From a checkpoint of a small class-conditioned image flow-matching model.
Model: norm rmsnorm, layers 10, width 320.
Training: soap at rate 0.0024, 7700 steps, batches of 256.
Data: trained on cartoon faces, 50862 training examples, 38.8 epochs.
Rows from block 5 of a small class-conditioned image flow-matching model, named by matrix and row number. Rows with one number belong to one neuron. Each number is 200 + 20 x the weight over its row's rms, rounded and kept within 0 to 999. All counts start at 0.
After each neuron's rows are labels from the 100 images, of 14848 (inputs lightly noised), where the neuron reaches its largest size: "top examples" is what is common among them. Only what is clearly more common there than usual is listed. The data: cartoon faces.
# gate: MLP gate (model.blocks.5.mlp.gate.weight, 848x320), inputs 0-159
# fc1: MLP up (model.blocks.5.mlp.fc1.weight, 848x320), inputs 0-159
# fc2: MLP down (model.blocks.5.mlp.fc2.weight, 320x848, transposed), outputs 0-159

gate.260,191,196,220,222,226,175,165,185,183,178,201,223,194,228,230,216,214,164,178,213,214,217,196,210,182,208,223,196,223,165,178,211,198,232,185,220,228,241,231,235,205,196,176,164,194,207,210,184,207,181,200,217,176,212,182,178,208,217,216,181,211,219,204,218,207,168,163,235,196,165,220,214,171,177,174,215,159,194,199,202,207,202,239,179,210,185,181,177,177,185,210,214,203,220,199,207,238,204,213,195,216,165,190,242,222,167,219,188,235,166,191,219,213,220,215,182,223,195,193,220,207,224,186,186,183,202,195,221,206,164,210,199,183,195,238,222,202,204,222,198,214,206,217,202,196,195,201,227,218,175,206,204,222,173,220,205,182,207,206,176
fc1.260,180,184,218,164,183,195,232,189,193,178,151,198,183,193,215,210,181,207,212,199,220,188,196,237,148,192,177,180,218,199,207,190,207,200,206,213,186,195,227,214,178,200,199,217,188,202,201,217,210,202,199,209,192,209,200,190,223,174,194,164,234,217,208,212,170,197,187,206,196,213,222,193,199,212,183,193,191,284,218,205,228,167,190,221,196,185,239,220,199,200,214,229,193,216,193,219,209,198,206,225,219,197,162,240,218,193,210,223,187,217,197,218,230,204,202,222,162,205,205,191,235,176,200,220,209,199,179,219,206,199,207,177,235,207,207,213,225,193,202,218,217,198,228,258,179,178,194,183,260,181,189,191,203,215,225,228,212,196,217,193
fc2.260,196,190,218,219,182,189,214,192,172,200,208,188,197,194,215,212,187,188,219,164,187,202,148,232,235,222,266,207,169,204,178,194,197,199,220,236,180,200,169,207,148,204,174,182,209,223,179,221,182,199,198,202,209,193,204,199,201,140,212,223,184,166,209,197,211,194,192,214,199,212,185,180,220,200,224,179,192,229,215,193,195,211,216,157,228,212,181,219,253,166,230,220,181,202,206,190,200,231,207,202,209,214,201,207,202,206,164,195,236,204,212,231,207,138,176,209,210,194,218,247,164,199,205,210,177,198,181,179,200,181,201,193,215,193,214,225,202,191,176,198,212,198,225,204,204,206,192,186,189,191,208,194,206,190,201,210,196,223,187,187
top examples: orange face; bald

gate.42,208,181,195,182,187,151,244,200,213,215,202,179,194,170,222,234,202,199,211,196,189,178,211,219,198,202,188,191,201,191,183,193,194,180,203,191,217,194,209,199,207,161,206,200,185,212,227,187,182,211,182,223,213,195,189,193,184,190,211,193,182,200,219,200,195,170,204,212,220,184,257,229,164,197,191,194,175,204,185,220,201,214,193,203,181,194,210,192,232,201,225,185,175,174,208,210,194,203,225,222,212,208,203,195,197,187,194,192,212,200,193,192,200,216,188,163,233,172,229,198,171,232,205,243,171,192,182,190,197,177,187,161,156,228,177,232,156,183,136,205,195,216,174,204,142,166,202,219,214,209,213,217,192,211,217,216,225,200,168,188
fc1.42,206,215,176,193,201,172,217,229,259,204,215,202,182,188,176,170,190,189,214,218,202,235,199,207,216,219,182,219,208,240,224,169,230,195,242,207,214,213,192,205,188,232,181,205,213,181,225,175,228,175,230,230,174,227,195,183,220,198,193,197,188,183,237,210,203,215,212,197,203,198,227,219,202,225,190,214,190,224,185,211,198,208,195,208,173,214,223,202,230,189,186,237,179,193,190,186,185,184,184,209,173,215,225,213,199,215,213,207,179,192,208,215,193,199,189,182,177,160,222,223,184,231,199,202,216,178,177,165,200,186,177,206,170,216,200,191,160,193,164,212,167,205,204,187,182,183,219,184,201,192,226,194,193,213,204,214,225,183,185,196
fc2.42,187,215,209,205,205,246,185,210,192,225,197,203,194,199,196,203,184,207,211,176,193,186,202,213,148,203,159,194,186,178,240,202,171,205,196,218,211,211,222,221,189,195,207,249,216,205,189,204,197,195,233,195,207,171,239,206,170,184,200,174,209,208,232,248,175,206,188,202,199,207,210,224,187,210,186,209,248,180,234,227,227,188,199,209,190,210,208,184,207,220,183,225,179,223,203,192,214,193,211,238,196,203,179,228,196,211,187,194,226,192,190,207,214,174,216,228,192,181,177,201,201,185,199,234,224,149,198,206,188,186,177,203,168,182,183,223,166,211,191,183,186,170,204,225,158,176,188,216,214,207,206,207,187,216,173,187,190,218,163,204
top examples: orange face

gate.452,194,191,184,196,183,199,167,188,235,224,196,210,181,227,211,200,211,171,197,205,225,197,185,189,182,178,179,202,181,205,234,174,214,198,242,224,214,193,207,195,202,185,191,212,203,194,186,200,166,262,187,192,181,215,188,206,221,211,212,212,208,189,224,206,213,195,183,163,215,208,189,224,177,210,216,181,204,179,151,191,169,202,160,191,173,215,194,191,197,198,220,206,186,188,193,201,227,217,162,190,192,184,158,210,150,229,197,202,170,198,193,195,263,197,252,179,141,162,196,191,167,210,190,225,228,183,248,213,176,171,182,181,189,185,181,226,229,187,177,201,239,203,210,176,225,235,189,174,222,198,214,205,211,167,159,200,173,199,206,195
fc1.452,196,203,207,201,194,231,207,199,167,206,227,197,209,179,221,191,194,209,198,185,241,200,222,227,201,210,222,202,228,201,169,230,187,202,209,157,186,168,236,178,177,179,244,208,196,180,175,193,227,180,220,206,180,202,228,190,209,190,185,178,185,210,242,194,224,217,222,189,197,222,186,159,221,200,203,180,233,166,245,172,226,159,217,227,191,219,159,193,163,238,189,165,229,171,175,213,195,213,138,160,161,180,189,188,247,219,198,189,212,204,197,210,188,193,227,195,182,213,201,200,229,226,189,189,192,201,183,192,190,233,215,219,184,205,190,183,201,174,242,250,189,165,203,193,226,205,186,192,205,222,215,171,182,208,219,208,214,208,224,200
fc2.452,238,184,215,187,209,207,198,185,174,189,180,188,204,207,219,220,222,216,213,160,194,187,191,220,177,193,256,192,200,192,187,243,215,206,248,199,213,219,223,244,198,205,217,226,214,202,197,208,186,206,195,195,228,180,219,206,203,240,185,220,218,232,219,222,220,189,187,228,192,187,216,210,193,223,186,201,175,200,212,148,209,206,202,202,208,186,246,232,193,204,233,179,198,220,199,220,195,213,178,198,198,214,170,193,189,218,173,213,200,176,184,206,207,217,161,204,214,191,203,170,212,210,221,205,173,221,213,182,236,200,184,184,207,195,224,191,214,185,172,232,213,183,209,219,202,186,168,200,163,201,199,205,195,197,189,206,202,238,213,186
top examples: beard; blue hair

gate.139,174,220,184,206,232,177,162,198,193,195,183,175,179,220,182,181,185,172,223,192,199,176,176,209,218,222,162,216,217,199,210,214,187,233,168,242,172,198,181,182,192,207,205,213,174,217,219,187,210,216,175,196,192,166,184,208,197,154,207,193,226,226,192,204,198,201,221,178,191,206,179,174,195,189,195,205,189,186,214,197,202,214,188,213,216,201,214,199,206,190,194,215,181,193,188,227,212,179,190,200,186,182,170,153,170,210,214,187,204,190,224,204,189,214,197,226,191,211,166,177,196,208,177,214,187,172,197,175,200,187,187,185,173,182,188,190,223,191,206,213,200,191,187,227,197,212,178,218,220,212,222,199,181,177,221,189,205,210,184,243
fc1.139,217,177,226,229,202,242,208,202,210,174,201,194,195,218,200,165,210,231,228,178,196,207,195,178,211,207,203,206,194,189,231,222,182,200,220,205,191,203,218,231,200,195,194,167,211,215,217,212,213,212,211,200,188,212,192,137,216,197,177,217,192,224,208,188,164,195,171,218,211,175,184,168,215,154,187,199,199,216,183,210,196,192,179,199,195,206,198,213,195,217,190,180,199,199,164,127,228,165,189,185,227,207,199,202,197,231,193,203,205,183,167,171,157,208,189,223,213,195,229,219,202,205,212,218,229,213,195,164,199,198,190,200,140,187,236,199,175,206,239,199,172,212,178,200,199,202,206,201,184,212,197,188,178,207,173,188,198,223,162,191
fc2.139,200,239,200,225,192,220,204,201,219,200,200,189,203,209,178,199,178,196,203,209,189,205,242,162,162,206,213,214,224,198,210,208,196,197,221,215,227,207,192,176,209,204,205,209,213,207,248,182,204,206,209,219,198,226,213,263,196,194,203,195,166,214,245,193,211,196,217,182,200,197,185,189,217,202,211,230,203,204,205,205,183,191,228,188,188,198,183,196,173,203,178,181,178,231,252,220,229,209,184,195,203,165,197,191,216,196,165,225,177,201,214,196,184,210,228,168,196,199,202,187,215,202,210,254,226,210,193,189,219,194,197,207,215,206,177,162,159,169,244,228,205,215,226,219,209,187,177,217,209,212,205,216,196,196,221,178,184,229,219,194
top examples: moustache

gate.273,193,212,234,159,229,194,184,204,231,187,171,210,212,182,156,185,216,203,214,188,189,210,187,211,206,187,197,187,202,183,208,178,224,190,206,191,198,212,168,201,206,206,221,188,185,181,231,267,227,200,213,197,179,183,201,222,203,209,199,198,193,205,211,196,160,196,215,248,189,172,195,183,206,211,174,208,218,256,212,187,199,203,195,207,197,189,175,192,186,206,179,202,186,186,203,176,185,188,188,199,205,175,244,198,163,216,204,139,195,231,192,193,159,221,169,233,181,176,196,192,179,185,199,203,203,190,236,205,188,179,217,210,196,185,205,209,204,192,224,179,192,225,200,238,218,204,202,192,205,209,181,198,215,194,198,251,190,223,179,157
fc1.273,242,212,190,189,177,191,201,235,178,226,206,192,195,205,183,189,188,209,219,183,181,197,205,195,206,191,208,212,185,194,221,173,203,187,213,194,165,204,179,189,205,215,215,184,197,178,204,189,227,196,210,191,168,185,199,216,194,224,196,217,193,220,219,211,175,210,222,178,180,192,182,180,213,216,194,198,166,179,219,204,221,191,187,210,189,217,206,142,193,218,219,176,190,138,159,163,209,204,172,208,190,206,204,200,210,231,203,187,188,205,175,210,163,209,218,208,196,213,220,188,166,192,215,227,181,193,203,204,194,202,187,216,203,188,212,198,197,208,199,191,199,213,223,238,205,184,242,205,200,220,192,203,220,191,235,189,210,195,179,225
fc2.273,209,196,230,230,212,204,155,212,210,224,183,209,235,198,230,205,167,187,179,213,184,206,211,209,195,171,185,181,175,195,209,213,198,191,160,205,232,199,170,207,210,194,208,188,226,182,202,195,188,188,182,197,178,201,168,201,211,185,189,201,204,193,202,206,202,187,198,212,213,157,204,195,212,197,172,202,200,184,190,169,233,213,197,235,180,201,205,227,219,194,221,198,165,205,220,231,193,233,172,206,213,228,178,165,205,179,197,206,179,208,234,180,207,211,206,210,202,201,229,193,196,215,215,200,177,202,214,163,179,179,238,179,234,225,175,227,227,211,215,193,170,172,213,234,212,179,196,200,214,209,219,255,228,215,211,191,180,199,224,194
top examples: beard

gate.51,208,191,180,205,177,210,183,171,217,192,201,167,212,191,180,235,201,209,171,193,175,176,221,198,221,176,237,201,255,194,205,187,159,209,153,219,222,218,213,202,312,198,253,220,210,181,211,186,211,196,203,215,218,209,223,186,190,183,214,224,200,190,193,213,206,198,192,217,187,227,210,217,209,201,208,225,237,212,174,206,187,198,208,203,226,220,198,200,169,202,184,205,197,217,174,167,193,226,176,206,188,187,176,178,205,199,200,171,196,209,234,189,198,217,196,176,189,189,214,181,173,197,201,210,186,183,198,197,212,209,216,166,183,189,197,204,195,216,191,219,164,204,153,187,201,210,189,223,169,165,198,196,220,194,209,207,206,211,171,198
fc1.51,204,190,225,208,154,188,219,193,158,212,198,203,176,202,201,187,198,225,211,224,232,211,201,223,225,211,172,188,215,196,193,201,211,168,197,192,184,173,184,197,115,191,216,206,178,188,173,207,197,213,199,199,162,219,210,211,206,204,193,179,210,227,209,223,199,189,210,195,206,206,204,192,188,195,239,196,167,184,206,201,213,191,206,173,171,164,209,168,241,205,211,188,207,186,197,196,180,189,183,200,201,213,213,214,182,219,207,165,215,201,211,218,209,216,186,210,197,198,187,231,220,232,181,184,209,185,199,180,221,242,218,217,210,225,215,186,217,203,196,195,243,180,214,170,262,197,230,184,211,199,196,206,216,197,192,214,193,199,205,204
fc2.51,185,212,250,200,208,213,199,228,219,220,195,203,205,175,225,174,222,185,219,225,234,196,214,192,196,201,154,209,210,192,192,204,212,196,195,196,221,224,156,224,268,181,217,206,246,209,196,243,214,191,175,197,192,214,173,192,195,219,195,188,196,209,157,214,217,207,187,180,204,192,189,205,216,195,162,184,185,190,192,195,212,168,214,197,213,242,212,239,190,208,195,208,214,209,229,189,187,178,226,163,199,172,209,198,211,212,193,225,188,177,204,174,216,197,215,176,204,194,220,190,196,196,222,196,181,196,200,207,160,141,202,213,185,165,198,203,196,189,222,180,188,211,166,213,190,201,212,182,201,214,239,220,191,210,193,164,184,170,192,194
top examples: orange face; surprised

gate.39,156,240,201,178,188,209,220,192,167,196,157,230,179,176,207,220,186,159,215,181,197,226,187,200,163,219,278,207,190,185,199,212,215,188,219,215,213,194,235,159,202,188,188,205,167,204,207,209,214,200,182,214,187,201,184,194,174,187,229,208,191,219,201,196,160,193,207,216,189,204,192,244,216,210,228,225,235,176,219,196,204,215,186,212,185,188,243,158,203,225,191,123,180,186,184,168,226,190,203,187,237,178,169,184,178,206,222,200,232,179,196,210,155,206,207,230,224,206,197,209,201,213,203,180,177,191,175,221,197,202,191,197,223,214,186,226,197,206,186,224,226,208,186,217,197,200,202,200,176,234,195,181,200,211,212,191,204,201,198,173
fc1.39,181,226,182,188,185,184,196,208,222,186,220,171,171,210,203,219,192,194,172,194,207,202,223,202,195,173,226,179,191,168,207,206,188,231,199,205,200,211,200,191,196,206,192,217,196,193,164,219,240,212,208,171,199,211,175,185,154,186,198,213,186,200,175,219,195,185,166,204,224,175,210,216,210,222,217,214,208,183,186,250,216,197,166,155,171,181,201,232,192,251,202,201,184,164,192,190,172,198,186,188,201,225,197,209,241,175,222,191,205,216,196,172,185,207,197,214,195,209,186,208,199,230,212,223,215,182,231,160,245,189,207,169,194,218,209,228,231,185,222,172,187,206,165,219,204,202,204,226,195,215,143,224,193,179,217,192,229,164,212,245
fc2.39,211,182,178,204,185,196,216,181,198,190,217,206,198,206,165,191,220,217,221,205,178,194,178,223,220,217,280,201,208,183,194,214,195,194,175,204,160,266,229,215,147,201,221,218,229,191,195,217,161,175,192,231,221,203,177,184,166,184,204,211,201,218,232,242,194,187,235,191,196,240,210,194,188,203,159,190,206,202,180,183,191,221,229,211,222,212,234,197,209,233,210,173,230,187,215,205,192,216,200,203,214,222,201,239,186,199,236,216,182,195,175,231,198,187,196,186,203,197,184,164,203,194,191,170,194,201,216,174,180,188,197,194,177,183,183,194,190,190,212,153,192,197,228,183,198,222,203,197,194,215,184,203,232,156,211,181,192,197,210,169
top examples: orange face; bald

gate.264,183,195,218,161,177,172,228,188,241,183,194,208,178,189,218,205,167,213,213,210,223,198,189,226,201,169,181,218,175,221,197,200,195,206,177,199,175,212,200,200,218,215,200,215,188,193,188,225,211,208,180,217,161,191,205,208,202,243,201,227,189,208,179,204,180,198,204,217,205,190,168,202,201,192,195,185,221,187,208,189,189,228,226,160,170,247,218,189,222,208,193,233,200,172,198,191,183,219,235,217,169,219,182,208,226,187,147,232,230,180,170,191,187,203,196,234,221,179,229,194,167,173,229,194,204,190,217,203,187,212,209,231,186,191,230,238,213,186,182,182,204,199,199,181,189,208,198,212,193,204,203,188,196,170,211,198,219,193,195,194
fc1.264,197,206,184,174,186,170,210,228,231,185,206,168,209,193,199,189,199,213,226,182,210,209,200,212,195,195,211,189,189,200,224,165,204,183,194,220,184,273,204,182,195,189,199,174,193,211,196,202,237,200,228,218,186,175,224,198,177,238,203,197,214,224,221,206,196,204,199,176,190,190,196,199,205,206,175,214,186,187,192,148,207,225,214,197,211,203,243,154,215,173,196,190,181,187,226,141,200,206,203,194,196,216,229,212,210,182,182,201,218,182,197,197,185,237,156,186,202,199,227,216,210,185,208,183,171,222,228,218,185,201,198,204,175,241,206,213,197,210,181,205,167,207,199,199,235,261,208,182,197,199,207,182,208,187,216,211,168,200,195,179
fc2.264,228,160,195,155,207,216,192,181,188,223,204,202,234,220,193,211,199,184,190,221,193,195,206,206,204,199,157,204,221,189,202,189,200,178,192,181,209,177,200,215,197,206,194,196,244,212,188,231,189,193,216,220,241,253,225,209,199,181,206,198,206,174,222,212,196,203,203,201,204,190,195,196,207,181,208,196,203,210,190,194,229,241,209,181,202,197,185,183,183,221,217,226,159,195,213,204,203,177,269,196,183,220,222,191,173,213,207,169,177,148,178,183,164,198,207,211,193,184,201,201,168,226,182,217,220,186,180,186,213,173,212,213,207,223,202,218,187,195,178,167,172,216,195,184,184,198,223,187,197,199,224,195,230,172,200,224,206,195,185,186
top examples: beard

gate.599,214,171,174,192,224,228,168,191,177,228,208,192,178,184,195,203,183,190,191,208,204,190,208,232,188,203,215,211,168,182,197,237,203,179,203,217,186,209,237,191,177,206,190,215,187,196,162,212,220,203,229,180,187,201,202,213,176,212,229,213,183,177,197,191,179,176,224,191,207,188,222,211,215,198,166,208,228,218,216,212,235,188,228,223,201,202,149,133,216,210,221,162,203,203,194,193,217,189,198,200,235,172,232,165,227,185,197,190,181,192,196,206,192,225,211,202,219,211,238,202,208,208,163,200,193,142,194,232,176,169,215,210,225,193,212,230,209,185,175,187,178,201,207,204,219,188,199,239,216,210,157,194,182,188,192,224,206,211,194,215
fc1.599,219,127,215,225,191,233,232,183,199,222,199,206,207,220,155,203,223,217,199,182,177,201,215,187,264,142,206,213,203,199,205,183,209,202,199,178,185,220,168,193,226,224,212,167,201,182,193,188,202,231,181,193,193,221,180,193,183,182,187,195,214,190,161,188,164,194,182,208,223,158,168,191,201,200,241,201,183,201,219,203,204,195,172,185,187,176,167,233,182,197,205,246,176,207,197,241,195,205,224,194,182,212,197,197,218,186,179,210,215,175,209,262,226,205,185,202,216,175,168,223,210,235,208,189,197,213,206,231,218,202,178,187,180,213,222,218,207,216,191,176,220,217,225,159,171,225,232,195,183,235,218,223,184,163,189,198,222,184,190,240
fc2.599,228,203,174,178,178,192,222,176,169,207,227,212,170,180,194,193,227,193,198,230,195,206,230,236,219,206,161,200,219,197,198,178,207,197,200,137,191,187,210,217,211,188,193,187,203,182,250,205,214,163,225,210,183,217,171,199,218,176,204,181,207,197,207,209,192,208,216,166,191,238,209,195,203,206,198,199,188,197,217,213,219,205,202,195,190,168,180,187,181,186,193,187,208,212,225,196,199,217,214,212,191,198,206,184,211,188,207,161,226,227,190,185,179,206,225,232,187,208,217,197,224,160,159,206,177,186,205,213,207,208,201,228,190,198,192,157,181,178,190,189,230,194,191,215,220,164,208,205,195,201,177,191,197,184,171,225,224,138,209,229
top examples: orange face

gate.423,183,159,175,204,175,212,169,208,168,172,215,176,174,205,188,177,183,181,194,207,244,197,211,201,186,192,242,207,212,182,208,223,208,186,167,216,217,183,203,196,187,208,187,208,178,212,176,215,211,162,194,191,186,205,208,190,186,196,219,214,200,206,224,212,199,204,194,189,230,200,240,214,153,205,188,213,163,198,231,180,195,159,180,208,179,201,179,214,212,183,177,169,183,204,187,196,203,202,223,238,188,162,173,197,237,177,179,199,206,197,209,170,186,174,236,223,173,164,181,197,213,214,221,213,193,204,207,184,189,163,207,194,145,201,200,226,201,199,186,198,193,188,186,210,188,204,214,181,208,172,179,231,199,177,215,185,151,210,178,201
fc1.423,198,232,193,226,161,185,209,166,158,175,208,219,209,192,228,217,176,224,231,226,202,181,197,228,208,170,193,249,181,226,188,193,190,189,231,203,214,209,198,213,176,192,189,196,218,202,215,150,195,178,214,242,216,199,200,233,181,192,159,190,229,177,163,175,209,222,203,230,212,199,195,184,207,187,195,217,193,197,188,161,167,157,215,209,202,216,190,214,205,182,166,179,202,207,191,182,205,213,213,212,191,184,165,208,157,208,174,222,195,204,224,195,229,193,228,208,213,203,174,192,199,219,212,218,189,204,175,212,188,207,234,217,182,198,199,228,200,209,185,198,202,221,186,213,194,185,218,151,204,187,217,211,191,200,216,219,191,194,166,182
fc2.423,184,176,194,143,172,212,233,211,225,172,214,238,193,172,204,185,197,179,222,235,185,191,202,179,193,204,173,192,186,194,203,202,209,196,204,164,227,195,211,187,176,201,211,196,146,178,196,181,222,207,190,208,199,182,209,211,197,153,189,217,184,214,181,190,187,208,203,167,215,221,191,205,217,200,162,201,208,206,205,168,176,214,210,170,193,196,190,218,196,190,195,232,237,205,155,197,194,190,180,159,232,169,223,214,243,205,247,232,195,208,191,219,189,249,222,237,179,218,198,232,187,223,171,221,188,203,227,212,217,164,175,238,240,194,186,173,194,195,200,188,217,184,192,179,224,174,174,218,189,196,181,220,204,195,241,208,188,204,212,199
top examples: beard

gate.635,198,161,187,226,182,232,180,211,200,209,232,139,183,196,197,186,205,220,172,194,233,181,191,207,209,189,187,202,185,188,203,186,205,200,213,232,192,202,224,197,183,221,227,235,195,208,198,202,198,187,217,244,218,149,161,167,180,199,197,224,228,226,194,179,190,199,215,191,198,204,212,216,174,240,199,212,195,161,190,230,212,194,202,213,217,200,220,205,207,166,211,219,190,220,210,211,217,196,215,232,211,161,170,181,218,253,215,221,216,246,204,214,172,229,212,190,237,220,180,194,208,199,184,202,146,182,207,234,169,215,236,179,231,226,207,185,199,162,215,209,191,219,224,195,218,201,177,200,174,191,222,217,159,202,188,174,193,212,247,217
fc1.635,205,189,213,199,178,181,200,197,185,198,203,201,196,186,198,176,164,185,186,170,229,213,236,208,225,227,249,228,193,197,224,213,165,225,217,189,190,191,173,211,196,184,199,177,202,202,206,228,170,201,201,179,208,219,216,195,197,192,192,208,198,221,205,162,190,196,222,192,188,194,196,194,184,187,197,182,206,212,178,207,198,183,183,204,204,189,223,207,209,205,154,193,179,201,202,190,192,193,172,172,200,194,210,199,169,161,220,196,186,186,189,176,206,190,238,200,227,195,196,200,202,209,216,196,202,157,193,173,229,205,230,178,269,198,190,228,195,178,221,213,166,203,226,199,178,219,204,229,197,206,190,225,193,185,174,216,184,201,184,174
fc2.635,211,203,179,178,219,233,210,175,232,213,237,209,204,180,213,185,198,189,211,203,218,215,178,197,199,196,223,215,209,204,199,252,233,195,204,213,189,210,193,211,215,173,229,185,217,258,205,210,197,186,205,206,201,201,178,261,226,203,204,226,194,191,236,211,186,191,182,174,224,185,182,152,217,183,177,200,201,190,185,203,228,176,184,202,199,210,230,181,175,169,190,214,185,211,223,193,215,195,202,199,205,186,157,179,268,214,218,246,202,198,208,200,193,225,197,212,201,197,190,194,196,157,215,189,190,209,207,227,186,194,213,174,230,192,182,212,199,168,202,213,216,211,178,165,200,184,195,182,181,190,202,203,196,232,229,198,188,199,213,189
top examples: moustache

gate.56,176,213,211,204,228,195,207,191,225,164,219,221,236,205,183,205,205,164,156,225,185,168,223,215,219,179,225,210,214,195,211,199,206,197,184,204,202,224,183,227,237,207,208,190,217,189,197,241,243,207,213,201,177,200,186,215,192,192,208,183,206,204,203,186,194,201,202,214,212,208,183,192,220,217,214,187,220,214,183,212,203,210,205,178,201,190,181,198,197,198,220,170,221,187,184,217,194,204,205,218,215,213,194,172,193,186,195,202,197,189,168,178,202,224,189,193,165,197,211,157,156,188,189,189,179,190,192,185,193,201,196,203,177,220,229,196,197,210,207,194,185,200,176,185,212,185,197,217,201,202,192,238,190,208,229,206,174,225,178,203
fc1.56,217,176,197,183,183,209,163,213,204,175,207,216,170,209,186,167,191,185,184,183,185,168,174,205,243,209,220,199,218,203,211,207,197,227,194,150,200,174,180,206,214,195,208,176,235,203,170,192,217,216,191,208,180,206,195,212,191,187,195,222,218,191,203,208,209,197,213,239,186,212,201,221,226,206,196,186,200,185,202,189,211,206,228,171,213,206,213,198,225,184,213,189,219,195,198,201,172,208,185,270,207,242,202,190,245,199,160,176,198,241,191,188,190,184,190,205,188,197,160,205,223,197,193,210,168,163,200,212,230,241,194,208,197,166,201,168,194,205,194,202,202,221,203,162,241,202,208,190,198,182,205,217,228,187,210,180,212,195,197,202
fc2.56,193,201,223,183,187,169,196,231,218,183,230,241,208,213,231,184,193,169,169,233,239,212,206,187,188,188,204,218,224,205,194,216,197,179,200,177,216,199,185,214,248,205,194,188,210,205,209,153,201,172,230,196,222,203,190,210,197,205,193,232,189,180,208,194,238,188,188,167,207,217,212,175,203,196,194,196,181,197,208,211,211,229,186,180,140,235,209,196,211,196,168,178,205,206,194,224,205,161,201,228,207,185,192,203,188,203,163,198,204,193,181,175,193,194,194,202,227,211,222,196,223,214,177,168,217,193,199,204,173,171,202,179,175,201,185,191,176,176,192,243,215,161,214,217,213,175,219,178,168,196,190,227,216,193,196,193,195,228,186,217
top examples: orange face; beard

gate.179,203,198,169,215,184,179,186,183,226,193,192,155,189,198,220,218,192,172,220,225,187,226,174,207,181,205,216,209,225,199,179,194,173,195,181,215,214,190,207,260,208,184,225,219,194,223,226,186,177,208,173,217,211,196,228,226,226,186,200,173,201,238,223,216,197,196,155,177,230,223,175,188,194,169,207,201,195,184,240,196,202,162,230,175,218,182,255,210,185,190,230,178,211,209,197,222,202,210,233,198,193,211,185,197,193,204,221,216,220,212,176,215,200,214,214,222,195,190,208,228,231,239,168,212,166,220,182,190,198,200,255,195,159,203,225,206,194,178,211,208,203,161,209,160,182,187,178,174,193,184,181,165,221,171,173,204,189,184,207,200
fc1.179,200,202,177,178,210,188,207,194,238,176,168,191,220,226,195,202,190,201,219,196,229,195,206,197,215,221,225,200,241,215,190,193,197,181,187,206,228,222,193,213,185,210,175,216,232,195,229,174,210,216,174,224,215,166,222,243,202,207,194,211,205,197,168,191,189,185,193,187,193,207,190,188,204,204,215,226,193,205,203,201,171,186,177,171,195,137,168,194,240,230,189,226,197,216,217,192,213,185,191,211,223,210,193,220,194,178,202,203,184,223,162,210,222,215,226,190,218,224,205,202,198,218,192,194,192,215,212,209,181,184,211,247,225,239,218,223,199,175,178,205,226,190,214,186,211,207,189,184,192,170,205,223,209,201,185,203,213,206,212,213
fc2.179,219,207,210,204,215,204,173,206,211,191,195,218,192,190,183,200,155,193,220,237,220,210,192,206,204,202,223,216,228,201,211,196,171,222,206,196,218,177,213,200,213,196,195,183,190,172,199,229,192,189,212,192,180,190,183,220,197,194,203,203,218,165,215,214,192,203,247,191,209,198,209,205,184,204,191,193,211,188,195,209,238,187,192,194,191,171,218,195,205,216,201,206,201,174,198,232,213,201,182,181,196,193,184,172,170,230,214,197,188,190,207,201,204,163,259,201,220,212,173,196,176,166,200,166,161,208,216,213,139,152,166,195,215,199,203,218,194,194,185,225,186,174,175,216,192,161,177,209,194,205,199,201,239,178,201,215,189,191,159,202
top examples: orange face

gate.534,215,205,218,184,217,202,202,236,184,205,202,233,169,187,211,171,211,184,198,196,197,206,254,234,209,187,188,229,217,192,189,195,216,213,222,228,198,221,217,222,190,167,184,165,169,214,205,209,206,210,213,194,156,154,193,168,194,211,194,199,215,165,166,204,240,179,193,206,184,180,222,195,207,198,184,215,203,212,191,176,189,237,210,209,232,200,185,201,177,202,192,219,215,184,161,184,194,176,186,196,191,196,201,154,157,223,179,167,239,179,206,166,187,216,194,214,199,193,228,165,169,199,187,155,198,161,195,175,201,151,201,224,217,209,203,158,216,238,189,221,228,223,189,201,205,183,205,206,240,183,206,191,193,248,191,221,207,225,177,176
fc1.534,196,142,164,181,190,188,171,217,216,210,218,210,205,200,212,219,219,235,246,176,201,196,195,219,200,216,222,189,198,201,194,202,207,203,192,179,186,180,188,178,237,214,221,179,186,201,192,199,217,236,190,184,163,214,209,176,194,181,178,210,215,189,242,216,153,232,204,180,207,192,179,193,176,189,190,192,202,196,192,236,228,218,187,216,162,197,202,210,173,210,215,188,152,195,173,196,200,227,180,211,187,211,184,233,176,243,196,195,210,236,196,137,218,201,224,227,174,218,211,187,149,197,216,215,168,177,190,203,190,177,177,193,218,165,183,181,170,170,183,219,204,184,185,208,210,181,228,198,235,184,211,231,198,189,179,215,195,192,192,176
fc2.534,220,195,213,183,261,197,186,171,207,229,219,176,212,209,194,211,224,195,208,235,204,199,192,149,175,193,196,198,193,167,207,213,194,198,202,210,194,204,208,207,183,193,199,196,225,206,159,191,199,180,189,178,221,194,188,205,201,203,201,166,209,202,213,225,194,201,220,170,202,208,200,207,190,201,208,216,208,242,185,229,197,160,192,228,175,203,162,143,224,215,223,192,201,182,236,212,190,230,220,199,195,208,211,191,157,187,187,250,196,219,180,189,214,228,193,202,203,213,182,162,213,224,199,202,194,236,215,176,216,202,214,228,225,199,226,207,209,197,208,193,161,175,165,173,187,197,193,209,214,193,206,226,164,177,191,205,162,204,164,186
top examples: beard